A small image embedding model, trained from scratch.
Model: 5.06M parameters, 32-pixel images, arch xception, norm groupnorm, activation silu, depths [4, 7, 7], widths [128, 256, 512].
Training: 24500 steps, batches of 128, held-out accuracy 100%.
Rows from block 3 of a small image embedding model, named by matrix and row number. Rows with one number belong to one channel. Each number is 128 + 24 x the weight over its row's rms, rounded and kept within 0 to 255. All counts start at 0.
After each channel's rows are labels from the 100 images, of 14976, where the channel reaches its highest value: "peak at" is the part of the image that holds the peak. Only what is clearly more common there than usual is listed. The data: made-up road signs on poles. In brackets: how many of the 100, against the usual share in percent.
# convs1: first pointwise conv (model.blocks.3.convs.1.weight, 128x128x1x1), inputs 64-127
# convs3: second pointwise conv (model.blocks.3.convs.3.weight, 128x128x1x1, transposed), outputs 64-127

convs1.47 [138 160 149 174 108 137 126 152 151 139  72 139 132 150 122 131  77 130 101 127 113 158 116 142 140 122 130 155  98 104 129 172 102 121 115 139 117 122  79  88  92 149  93 131 190 149 130 108 118 128 156 105 145 131 123 159 116 131 100 114 120 115 124 150]
convs3.47 [165 115 126 152 163 121 167 123 110 129 146 120  95 135 154 125 119 150 137 151 132 172 132 122 115 117 151 116 153 110 101 103 135 135 155 159 123 139  81 177 115 105 108 141 158 127 100 125  78 143 113 148 144  96 185 100  78 150  93 173 138 117 150 127]
peak at: top centre (60 vs 10.7)

convs1.59 [141 128 127 132 127 122 138 159 126 116 146 109  63 176 104  76 131 108 139 120 128 115 145 122 135 148 103  65 145 125 142 134 107 146 125 161  99 135 135 164 118 102 146 118 134 132 119  91 110  97 144 113  94 134 103 140 123 126 109 133 118 153 168  69]
convs3.59 [132 118 126 140 164  95  95 141 129 116 124 103 148 103 156 140 140 118  83  93 133 121 103 113  94 156 119 161 142 133 111 111 114 120 128 144 152 142 132 128 150  88 188 161 111 150 171 113 130 132 130 122 136 140 155 111 167 150 139  99 129 105 116 153]
peak at: centre (73 vs 9.8)

convs1.55 [112 136 174 157 126 161 145 130 110 132 106 154 131  85 113 136 148 143 116 130 189 105 128 138 112 144 156  89 134 117 145 168 199 160 159 150 140  94 112 105 104 123 111 121 141 153 112  99 141 138 100 171 102 128 146 123  99 106 145 134 129  70  71 128]
convs3.55 [113 136 120 118 112  97 133 146 138 116 148 121  74 148 118 101 109 123 205 107 103 124 141 152 172 116 114 154 100 178 173 141 123 155 148 120 119 144 172 115 122 146  98 121 116  96  83 105 142 124 133  95  76 155 126 154 109 169 142 143 129 129 126 146]
peak at: bottom centre (45 vs 10.7); centre (39 vs 9.8)

convs1.8 [180 112 159 120 136 167 134 158 105 122 151 118 123 114 116 149 120 101 161 145 107 133 122 105 113 116 120  83 109  78 128 135 104 125  92 159 148 144 104 183 115 159 122 138 115  76 117 104 120 118 105 120 128 129 138  79  93 145  88 113 108 147 124 151]
convs3.8 [157 122 125 145 102 108 128 134 146 165 105 117 128 148 148  85 169  92 134  91  59 149 161 130  88 140 154 111 103 115 121 126  65 177 159 134 117 102 144 114 170 148 120 117 124 111 145 138 100 132 125 127 116  89 163 141 114 146 156 102 117 122 114 116]
peak at: bottom centre (36 vs 10.7); centre (33 vs 9.8)

convs1.16 [115 120 159  97 113 160 135 151  49 120  84 121  76 127 165 134 114 137 103 121 128 118 136 137 147 133 108 137 130 126  87 152 106 149 159 163 108  98 149 134 142 148 111 132 126 118 115 140 124 161 120 126  92 108 136 113 150 101 111 176  96 156 104 152]
convs3.16 [128 128 116 110 100 169 120 114 135 146 154 112 116 167 174 122 119 123 138 145 121 170 112 117 131 115 130 171 135 135 118 143 174 115 155 145 149 125 106  94 153 125 107 115 129 129 136 119 127 160 172 169 101 115 136  76 162  91 138  90 122 128 121 140]
peak at: centre (47 vs 9.8)

convs1.12 [134 115 103 107 141 156 167 113 105 121 148 143 129 156 117 115 143 152 139 161 104 121 154 113 147 128  96 231 162  84 140  87 104 142  99 113  91 142 130 122 100 111 137 136 134 131 131 132 121 145 117 179 117 131 134 147 106 156 104 158 129  96 108 127]
convs3.12 [133 148 132 149 122  94 119 125 145 147 119 109 116 108  94 131 182  85 145 134 134 104 124 131 175 139 111 100 131 119 110 130  73 126 147 123 160 112  89 102 112 120 123 118 125 133 182  70 116 119  76 109 141 131 141  95 177 126  61 114 159 102 145 117]
peak at: centre (72 vs 9.8)

convs1.4 [ 81 126 142 110 135 124 164 149 117 139 152 160 136 118 165  94 165 118 121  98 106  99 134 147 141 134 134 100  77 133 165 125 151 103 128 108 119 159 138 102 135 124 149 130 108 107 150 144 104 150 150 139 152 119 143 119 144 163 171  95 101 138 156  94]
convs3.4 [159 144 151 174 177 128 142 136 116 113 137 169 171  86 144 138 166 122 144 120 153 129 129  79  90 132 148 129 130 157 108 120  92 164 133 158 173 138 169 119 139 108 148  99 153 169 143 133  89 150 129 162 127 176 122 119 152 138 124 137 144 176 165 132]
peak at: bottom centre (57 vs 10.7); centre (37 vs 9.8)

convs1.117 [128 112 117 104 104  98  80 142 101  99 175 207 173 104 103 112 123 105 121 103 100 107 111 151 119 100 142 122  73  99 121 151 118 152 111  94 129 106 134 120 126 164 145 136 111 127 130 124  95 156  84 144 131 144 116  99 128 161  80 110 141 129 135  44]
convs3.117 [131  80 111 128 163  86  98 108 122 119 120  85  83 149 158  88 135 144  93 103 115 143 122 135 129 141  99 121 108 148 149 103  84 124 156 134 114 122  86 129 130 115  98 135  85 128 140 144 115 113 160 119  71 142 152 130 127 141 123 100 114  98  94 126]
peak at: bottom centre (72 vs 10.7)

convs1.40 [138  90 146 108 130 147 170 117 166 125 123 106  88 163 156 154 147 116 149 114 107 155 115 136 132 120 148 102  62 119 107 138 163 164 152 120 123 126 121 104  92  89  90 112 123 133 119  91 111 111 134 149  98 157 132 102 145 150 187  99 112 112 100 117]
convs3.40 [122 146 123 144 135 115 104 107 133 115 107  98 168 161 139 158  94 125 119  85 113 127 145 128 103 110 135 138 118 156 118 163 161 112 143  84 123 122 136  77 104 135 101 160 126 111 173  93 148 111 126 113 130 128 136  98 131 169 150  62 151 124 147 178]
peak at: bottom centre (49 vs 10.7); centre (30 vs 9.8)

convs1.15 [132 120 112 121 135 135  88 118 146 104 119 127 101 152 150 122 144 163 121 123 164 139 143 156 103 109 169 118 124 133 132 105  94 145 144 175 143 184 110 135 140 100 151 106 140 142  98  82  95 103 134 116 118 117 118 100 159 176  86 128 148 141 130 163]
convs3.15 [105 105 120 105 166 136 141 135 100 105 120 113 172 143 177 134 141 118 111 167 171 136  92 118  99 111 175 124 127 108 144 124  81 109 119 117 124 149 105 158 128  92 149 107 122 131  98 167 123 119  80 108 145 155 151 168 110 124 163 120 164 123 114 112]
peak at: centre (74 vs 9.8)

convs1.48 [ 81 144 112 122  91 118 159 136 139 141 116 105 129 108  91 124 145 187 165 107  88  93 116 121 158 150 109 112 191 127 126 113 178  72  80 102 106 131 105 115 110 137 118 142 142 141 133 133 166 151 198 120 128  98 129 187  95 118 158 116 138 114 110 130]
convs3.48 [128 183 157  57  87 133 119 133 164 118  91 155 127 154 115 153 133 123 154 136 125 128 158 151 122 141 163 150 155 151 101 118 116 194 103 166 131 121 136 193 123 129 100 121 144 131  84 114 136 121 161 103 108 143  99 105 139 116  77 169 156 109 136 130]
peak at: bottom centre (41 vs 10.7); centre (30 vs 9.8)

convs1.96 [118 133 135 125  94 133 166 121 120 149  35 116 170 103 105 134 132 150 151 141  87 103 109 148 150 151 133 145 103 132 105 101 135 119 142 111 115 136 176  99 142 148 132 115 125  84 148 120 130 178 138 146 151  94 134 102 137 104 179 150  85 128  77 129]
convs3.96 [139 112 153 110 114 110 140 132 128 143 139 177 156 124 125  97 125 112 200 134 137 121  91 103 115  77 153 114 115 150 112 168 104 113 108  96 141 130  99  98 145 151 141 112 101 119 125 127 134 144 152 107 122 185 128  72 109 162 154 139 111 115 142 124]
peak at: bottom centre (40 vs 10.7); centre (29 vs 9.8)

convs1.51 [128  94  80  98 107 121 117 176  61 129 106 125 119 105 140 174 119 112 136 151 146 123  81 116 137 123 150 144 127 154 114 130  77 120 137 128  99 170 128 140 157  97 119 140 108  99 131 106 137 113 138 153  59 113 151  86 144 112 140 118 129 170 141  98]
convs3.51 [154 135  93 135 135 114 100 142 128 106 144 130 163 164 129 165 142 132 148 142 179 120 118 159  95 147  99 132 164 122 175 107 126 136  94  81 107 136 136 163 152 163 151 154 143 150 111 100  95 129 126 103 165  97 121 163 109 135 180 152 102 152 103  90]
peak at: bottom centre (70 vs 10.7)

convs1.9 [127 126 121  98 182 149 126 130 200 144 123 112 144 125 171  87 112 116 154 119 115 121  62 112 130 127 135 107 112 144 110  99 125 133 119 115 146 132 109 114 117 123 127 143 112 119 110 115 119 127 137 125 111  99  89 141 140 127 162  78 122 105 144 108]
convs3.9 [103 130 129 113 112 101 142 154 143 103  98 169 136 133 133 137 106 131 131 149 128 153 111 101 148 165 112  97  94 181 141 143 124 105 108 208 160 155 169 163 108 110 167  84 154 128 151 122 121 109 132 119 145 131 147 144 112 145 143  96 139 143 129 144]
peak at: centre (40 vs 9.8); top centre (31 vs 10.7)

convs1.44 [109 129 128  91 128 140 114 105 140 122 161 144 114 145 113  66  85 145 108 104  74  63 150 123 114 125 122 183 166 111 107  85 116 155  84 124 142 133 120 139 121 172 129 150 150 146 122 126 145 134  97 126 120 137 168 123 175 106 145 107 139 133 163 135]
convs3.44 [142 103  82 160  99 154 147 125 149 119 112 180  62 142 117 132 103 132 117 134 100 104  96 164 120 119 115 154 120 125  94 127 146 104 136 109  74  97 178  92 153 149  92 134 114 111 106 103  98 126 133 145 115  89 127 137 159 117 173 113 147 130 139 136]
peak at: top centre (41 vs 10.7)

convs1.120 [135  79 134 126 152 134  87 127 100 134 133 138 122  44 113 142 149 131 133 128 115 117 139 126 169 155 145 123 151 129  95 143  93 125 160 118 113 119 184 149 155 181 130 133 145 103 117 141  99 139 100 118 136 147 140  77 135  70 103 168 152 107 119 115]
convs3.120 [152 107 158 134 132 146 121 163 139 123 118 164 136 147  67 121 160 124 164 140 112 105 121 148 151 117 151 148 102 113  83 126 133 138 101 102 142 133 138 128 141 111 140  98  97 137 120 123 150 109 115 134 129 118 125 132 133 134 115 103 107 132 122 118]
peak at: centre (39 vs 9.8); bottom centre (33 vs 10.7)

convs1.5 [156 102 147 119 119 105 171 118 128 152 139 105 106 138 152 115 126 106 135 115 149 125 118 122  81 128 108 107 156 140  97 133 100 161 100 102  91  86 142 124 151  86 156 108 131 163  92 135 166  98 120 145 131 135 136 135 109 148 149 129 156 119 126 133]
convs3.5 [158  90 148  91 143 136 131 134 111 101 158 123 169 140 106 142 136 122 106 131 167 107 148 121 154 124 133 115 133 155 132 111 105  89 157  90 123 148 101  79 102 149 131 182  94 138  96 154 135 147 165 125 108 119  88 123 112  89  95 149 157 122 141 118]
peak at: bottom centre (40 vs 10.7); centre (29 vs 9.8)

convs1.81 [ 95 153 188 121 151 100  98 113 143 105 150 135 197 104 142 123 156 176 147 163 140 107 125 138 149 124 116 130 137 127 126 123 153 144 140  68 117 132 121 141 156  96 104 127 137 112 133 123 103 161 129 124 106 114 136 168 111 111 115 137 137 148 138 162]
convs3.81 [125 132 102 114 133 145 171 143 106  94 104  92 111 136  86 140 129 111 157 133  90  95 138 103  82 146 150 125 146 115 126 158 168 101 125  81  64  85 105 134 126 121 111 170 124 119 149 100 119 109 158 143 148 154 151 137 106  97 170 127 150 109 113 143]
peak at: top centre (39 vs 10.7)

convs1.68 [139 116 143 127  86 140 142 123 115 100 145 130 143 124  87 126 159 138 106  96 114 129 199 180 199  93 144 159 125 112 149 114 111 102 138 170 115 152 148 109 110 135 129 121 112 176 104 114 135 152 104 115 107 159 156  89  96 104 124 132 125 163 167 128]
convs3.68 [162 126 129 155 121  66 125 154 124 104 101 116 130 106 117 109 164 128 122  98 119 133 145 125  92  98 114 100 172  99 157 124 120 171 130  71 130  94 148 116 107 203 118 118 124 105 140 121 139 117 190 117 168 169 123 117 144 176 132 113 137 106 109 174]
peak at: bottom centre (37 vs 10.7)

convs1.122 [173  94 143 109 193 151 145 134 145 161 109 133  85 115 145 100 150 147  92 130 117 149 135 103 113 118 114 127 111 157 130 124 137 147 160 115 157  95 118  93 121 162 119 122 119 103 135  87 117 123 105  88 134 140 125 147 145 152 119 135 127  99  83 133]
convs3.122 [126 122 132  70 133 143  93 106 155 155  99 135 141 102 141 107 140 137 150 121  85 164 156 147 144 132 151 142 141  97 128 126 144 145 123 153 114 105 127 175 155 132 143 117  85  95 108 114 126 143 131 153 151 169 123 146  97 112 142  67 135 134 112 118]
peak at: bottom centre (42 vs 10.7); centre (33 vs 9.8)

convs1.126 [157  99 139 120  99 160 129 157 154 140 101 110 128  99 184 129 149 117 125 138 164 124 110 151  95 100 128 107 135 156 123 106 183 120 127 121  97 148 137  78  69 153 128 114 152 135 159 150  89 132 148 172 124 122 125 149 147 130 109 142 171 140 153 122]
convs3.126 [139 143  77 112  89 118  79 101 111 139 107 178 110 134 130 135 135 134 115 133 131 165 134 119 108 166 121 125 156 111 137 141 163 148 140 124 112 123 142 173 159  99 134 147 131 116  93 146 135 126 115  76 124  98 137 122 124 139  92 182  49 114 141 136]
peak at: bottom centre (36 vs 10.7)

convs1.94 [153 115 166 158  88 132 141 112  96 140 120  92 167 102 144 100 104 111 113 139 151 104  90 115 119  99 160  91 143 106 152 103 195 117 119  86 111 142 135 103 100 119 156 118 164 164 146  90 102  95 171 127 101 133 142 157 137 151 164 128 146 106 121 125]
convs3.94 [135  98 151 133 141 115 141 146 182 112 142 133 147 141 121 125 127 147 132 134  93 122 132 141 173 144 115 149 121 121 164 170 165 144 145  95 115 171 122 157 132 138 105 133  93 179  76 124 132 109 115 134 147 136 125 106  95 107  76 104 147  65 122 148]
peak at: bottom centre (57 vs 10.7); centre (36 vs 9.8)

convs1.125 [131 112 133 124 126 107 133 136 145 109 118 126 118  89 117 100 102  95 126 138 151 117 129 148 171 147 195 168 119 162 127  80 122 128 120  98 146 135 129 148 115 117  66 170 138 111 117 137 116 137 170 134 183 106 129 123 114 104 152 120 141  72 130 120]
convs3.125 [118 156 146 136 155 123 129 126 105  93 108 150 190 153 140 114 136 137 141 125 157 114 144 106 135 121 126 125 140 193  93 109 112  79  70 160 138 147 107 169  84 131 134 148 168 151 107 135 105 114 118 125 164 122  95 120 164 143 144 127  91 143 128 171]
peak at: centre (61 vs 9.8)

convs1.41 [158 180  84 112  79 171  99 143 154 136 128 116 164 104 100 141 158 121 123 119 147 146 117 113 161  48 106 128 138 117 118  85 143 135 103 128 123 116 102 144 126 163  90 148 157 113 144  98 125 100 115 141 136 160 154 121 137 117  94 154 133 113 130 131]
convs3.41 [169  93 146 109  94 135 128 152 137 175 101  97  95 147  86 124 129 130 103 120 157 124 102 155 164 149 122 113 108 137 137 118 138 110 123 146 137 114 137 135 116  98  84 138 137 114 167 121 110 101  98 129 126 171 140 123 101  94  86  96  96 141 158 129]
peak at: top centre (41 vs 10.7); top left (35 vs 11.8)

convs1.72 [129 136 114  95  92 126  87  77 139 143 183 137 114 140 151 170  87 134  87 101 109  84  92 112 106 146 166 124 136  89 156 134 148 145 158 102 116 111  98 149 137 105 144  88 157 143 127 117  95 136 129 178 152 120 152 111 124 124 152 129 144 111  97 125]
convs3.72 [ 93 162 159 150  67 138 130 128 118 131  87 145 142 119 133 137 146 179 149 125 207 131 138 126 176 127 137 131 128 108  90 122 120 109 193 131 129 139 137 122 119 134 129 137 139 118  82 101 111 111 128 142 162 102 115 127 100 107 115 117 132 116 112 128]
peak at: bottom centre (30 vs 10.7); centre (27 vs 9.8)

convs1.98 [ 90  91  87 112 136 156 177 139 103 156 134 113  87 139 131 108 197 142 106 121 118 119 151  88 117 134  88 159 114 127 122 133 143 128 100 104 114 122 140  99 115 129 170 134 113 108 135 142 137 135 143 104 134 119 134  96 107 109 116 133 108 130 123 106]
convs3.98 [ 91 154  95 178 151 122 146 133 136 147 131 119 108 117 102 181 137 146  91 126 124 163 128 132 162 177  72 147 139 119 111 142 130 121 123 160 118 146 132  85 121 109 113 140 153 163 126 139 191 121  65 136 117 126  90 115 124 142 109 140 125 101 114 159]
peak at: bottom centre (47 vs 10.7); centre (43 vs 9.8)

convs1.3 [136 143 123 135 168 187 116 147  86 115  75 138 160 137 167  99  90 131 153 143  91 146 112 126 160  98 135 112 191 144 149 122 108 128  80 152  86 125 107 127 107 128  96 117 173 122 117 107 148 115 137 172 135 126 112 116 160 157 159 152 149  83 142 104]
convs3.3 [118 144 158 130 151 166 141 134 139 108 139 156 175 139  81 154 154 128  93 107 215 151  65 125 158 136 127 158 140 119 114 104  99 109 168 149 141 105 126  78 118 145  87 148 171 111 171 124 129 157 131 134 135 108 161 142 162 149  96  97 125 112 123 141]
peak at: centre (41 vs 9.8); bottom centre (28 vs 10.7)

convs1.108 [118 130 108 178 143 192 119 140 151 116 115 127 137  86 115 132 132 116  83 127 119 128  96 110 117 135 131 137 131 127 139 118 162 118 176 129  76 118  82  75 135 145 131 123 142  99 108 157 118 145 149 119 136  96 145 105 147 136  88 167 142 134 127  98]
convs3.108 [115 101 135 129 118 130 122 142 126  90 114  87 103 138 137 132 107 143 108 112 124 157  61 111 135 120 163 169  99 158 113  87 104 134 141 103 164 130 178 150 149 130 120  85 144 148 121 103  93 127 135 120 143 150 118 161 138 123 147 159 115 110 107 155]
peak at: bottom centre (58 vs 10.7); centre (29 vs 9.8)

convs1.58 [138 127 135 157 134 131 124 128 145 131 157 116 129 147 131  81 113 113 125 116 129 129 105 107 134 119 171  95 119 174 169 124 112 139 115 154 149 131  56  82 125 159  87 148 150 115 137 111 166 145 123 116 123 117 118  89 124  93 135 111 148  86 107 137]
convs3.58 [125 153  89 124 133 165 138  76 147 102 165 114 102 121 106 135 128 131  85  97 168 121 150 119 104 117 142 115 168 120  99 179 153 121 127 159 122 123 182  96 126 160 121 110 102 100  97 110  93 122 157 157 159 113  68 123 166 123 133 146 128 122 112  80]
peak at: top centre (52 vs 10.7)

convs1.62 [129 117 125 148 104 123 152 138 126  87 165 155 130 135 111  98 102  99 111 116 129 111 136 158 184 140 141 173 119 180 121 125 116 135  70 172 136  86 140 146 132 147 102 152 131 172 145 145 161 160 132 157 133 133 136 117 131 114 130 130 149  84 182 105]
convs3.62 [135 140  97 148 133 126 152  81 145  82 136 142 145 139 159  85 153 117 140 133 129 130 117  93  99 114 172 128 145 118 126 174 120 115  94 164 120 124 147 136 117 125 121  92 103 165  71 147 159  98 117 118 128  63  87 144 131  92 136 138 111 120 152 101]
peak at: top centre (45 vs 10.7); centre (33 vs 9.8)

convs1.101 [144 109 148 139 158 145 107 182 158 129  87 155 138 138 184 146 158 135 102 109  87 152 121 134 102 146 142 119 123 104 154 145 108 135 104  89 139 107 135  98 129 107 101 137 103 134 113 144 160 133  99 137 149 114 137 148 119  53 120 130 116 119 152 178]
convs3.101 [128 142 138 146 149 115 165  91 134 142 120 165 151 122  53 153 151 120 135 114 156 138 133 107 174 143 127 108  61 139 160 124  82 127 111 116 103 122 147 152  86  94 110 135 123 105 103 125 146 117 116  95  94 122 114 123 170 159 134  88 135 159 127 136]
peak at: bottom centre (39 vs 10.7); top centre (35 vs 10.7)

convs1.23 [132 137 140 135 139 118 140  84 149 157 138 137 140 150 110 102  75  79 101 112 135 107 151 129 131 121 188 168  98 145 162 137 119 123 109 156 111 120 137 112 131 107 126 125  89 161 110  78 130  88 133 112 118 101 149 128 129 121 102 155 153 101 147 133]
convs3.23 [148 109 124  87 143 113 136 123 129 123 159 158 138  92 162 112 104 132  99 139 152 100 108  78 126  89 157 120 174 134 143  97 111 124 155 127 132 111 129  59 158 138 125 130 126 108  91 121 113 154 125 147  84  80 112 157  74 152 143 136  75 145 114 114]
peak at: bottom centre (34 vs 10.7); centre (28 vs 9.8)

convs1.69 [126 133 124 130 142 150 141 134 117 120 134 119 158 124 149 172 132 114 134 167 163  53 137 133 107 132 140 117 115 121 134 146 128 152 134 109 120 113 130 124 124 110 134 137 147 126  83 129  98 100 120 131  81 124  68 130 121 158 117 125 134 111 119 147]
convs3.69 [148 143 161 102 148 144 166 137 101 155 140 135 128 173 182 135 156 169 106 148 154 136 118  97 170 126 121 107 130 100 146 109 107 116 172 135 169 141 147 145 144 124 155 148 143 155 131 128 142  93 126  98 149 108 133  97 123 147 115 126 110 127 191 180]
peak at: top centre (54 vs 10.7); top left (33 vs 11.8)

convs1.73 [144 139  86 108 102 150 125 110  96 123  98 128 110 142 113  98 165 136 113 161  99  76 156 138 154 131 120 104 117 122 119 125 102 137 139 144 148 167 167 160 115 113  87 173 146 146  82 105 160  97 126 141 107 133 127 171 160 132 127 102 136  98 127 156]
convs3.73 [125 141 113 163  93 157 151 101 117 110 167 158 106 146 114  96  87 138 131 159 162 133 122 175 157 111 105 150 100 136 153 129 199 107 109 150  97 133 129  63  84 138 108 126 133 147 170 120 119 115 144 121 113  85 124 135 105  91 160 157 134 174 103 132]
peak at: bottom centre (52 vs 10.7); centre (29 vs 9.8)

convs1.2 [136 131  96 133 114 140 136 125 156 179  71 112 112  99 136  82 168 181 101 138 119 107 103 135 126 118 122 142 159  83 102 185 137 129  99 142  90 144 120 144 124  90 152 138 145 148 139 129 102 167 135 115 137 107 117  92 141  86 127 150 121 147  82 116]
convs3.2 [147 132 162 103 181 149 174 129 154 106 141 164 131 134 145  97 131 138 160 175 117 154 142 119  96 134 163 138 133 153 127  86 148 138 126 105 125 140 102  80 106 102 149 125 110 129 117 158 147 140 146 103 158 170 132 130  97 135 180 144 139 121 125 124]
peak at: centre (48 vs 9.8)

convs1.71 [153 161 124 121 124 111 124 123 138 141 154 131  97 126 146 115 140 143 159 166  96 172 172 140 162 118 164  97 137 133 143 119 141 102 133 126 155 117 100 118 111  79 127  99 171 139 166 145 121 174 138 119 134 138 136 124 114  79 125 122 148 131 107 123]
convs3.71 [ 79 120 129 113 134 184 113 116 135 169  94  75 124 132 116 125 112 112 165 106 112 117 143  92 124 152 137 129 133 129 125 168 119  99 140  87  97  99 190 131 133  82 153  97 118  94 171 113 133 112 134 143 125 109 114 126  98 134 128  94 139 127 155 130]
peak at: bottom centre (55 vs 10.7); centre (25 vs 9.8)

convs1.115 [136 135 131 137 124 158 103 126  92 115 120 118 165 115 114  74 142  91 124  81 151 113 150 143 178 136 156 126 138 157 138 164 133  74 126 106 107 138 103 133 141 149 115 128 166 148 124 104 120 142 113 137 138 115 132 143 156  94 110 109 132  78 161  89]
convs3.115 [107 140 153 140 140 156 126 135 149 129 125 109 145 112 128 166 147 150 109 140 139 144 136 140 159 129 143 146 143 132 179 141 152 140 120 119 124 126 146 143 136 128 148 177 107 131 136 166 116 131 119 136 156 191 124 183 152  89 118 142 150 143 143 110]
peak at: top centre (39 vs 10.7)

convs1.121 [129 124 131 125 135 130 114 149 128 128 123  71 136 130 126 155 133 126 127 128 125  96 127 129 124 134 130 132 130 140 125 112 122 113 126 125 119 121 134 118 130 132 143 124 163 129  90 126 107 145 125 128 106 123  59 128 130 132 132 131 129  97 135 137]
convs3.121 [133 151 139 113 109 118 139 107  79 157 119 139 113 139 150 102 120 138 105  88 122 106 123  93 142  77 108 105 108 114 124 110  71 100 116 102 132 129 148 107 125  94 127 140 105 150 137 127 104  90 143  86 102 102 100 103  93 166 120 128 104 126 144 163]
peak at: top centre (58 vs 10.7); top left (29 vs 11.8)

convs1.106 [174 155  61 125 151 140 152 116  85 106 164 144 171 171 139 159 129 118 114 128 134 156 158 134 129 149 152 139 134 127 156 103 149 102  94 120 108 134 171 140 101 130 134 105 138  98 124  83 136 152 145 145  96  84 129 131 108 102 117 120 178 160 120 152]
convs3.106 [136 153 124 116 137 119 159 118 131 128 101 121 157 166 116 143 150 123 177 130 157 142 132 140 123 131  98 141 156 156 100  81 136 140 142 109 121 116 126 141 146  88  91 142 150 138 141 148 136 162 135 151 137 158 103 110 148 169 158 158 108 104 113 129]
peak at: bottom centre (34 vs 10.7); top centre (29 vs 10.7)

convs1.54 [128 127 128 130 132 127 159  99 113 138 112 151 140 127 120 147  60 121 129 130 130 131 113 106 127  88 128 128 137 115 106 142 136 150  90 112 150  84  99 106 144 148  88 121 155 178 121  94 143 157 134 124 136 160 112 133 162 109 167 141 167 116 145 150]
convs3.54 [136  80 146 111 127 128 128 155 114 111  80 128 137 133 131 157 115 131 113  94 181 122 136 128 117 108 146 165  89 156  88 141 150 172  99 176 128 132 183  85 120 122 107  78 133 132 130 123 139 123 121  97 154 128 113 149 147 124 137 134 113 140 150 121]
peak at: top left (39 vs 11.8); top centre (35 vs 10.7)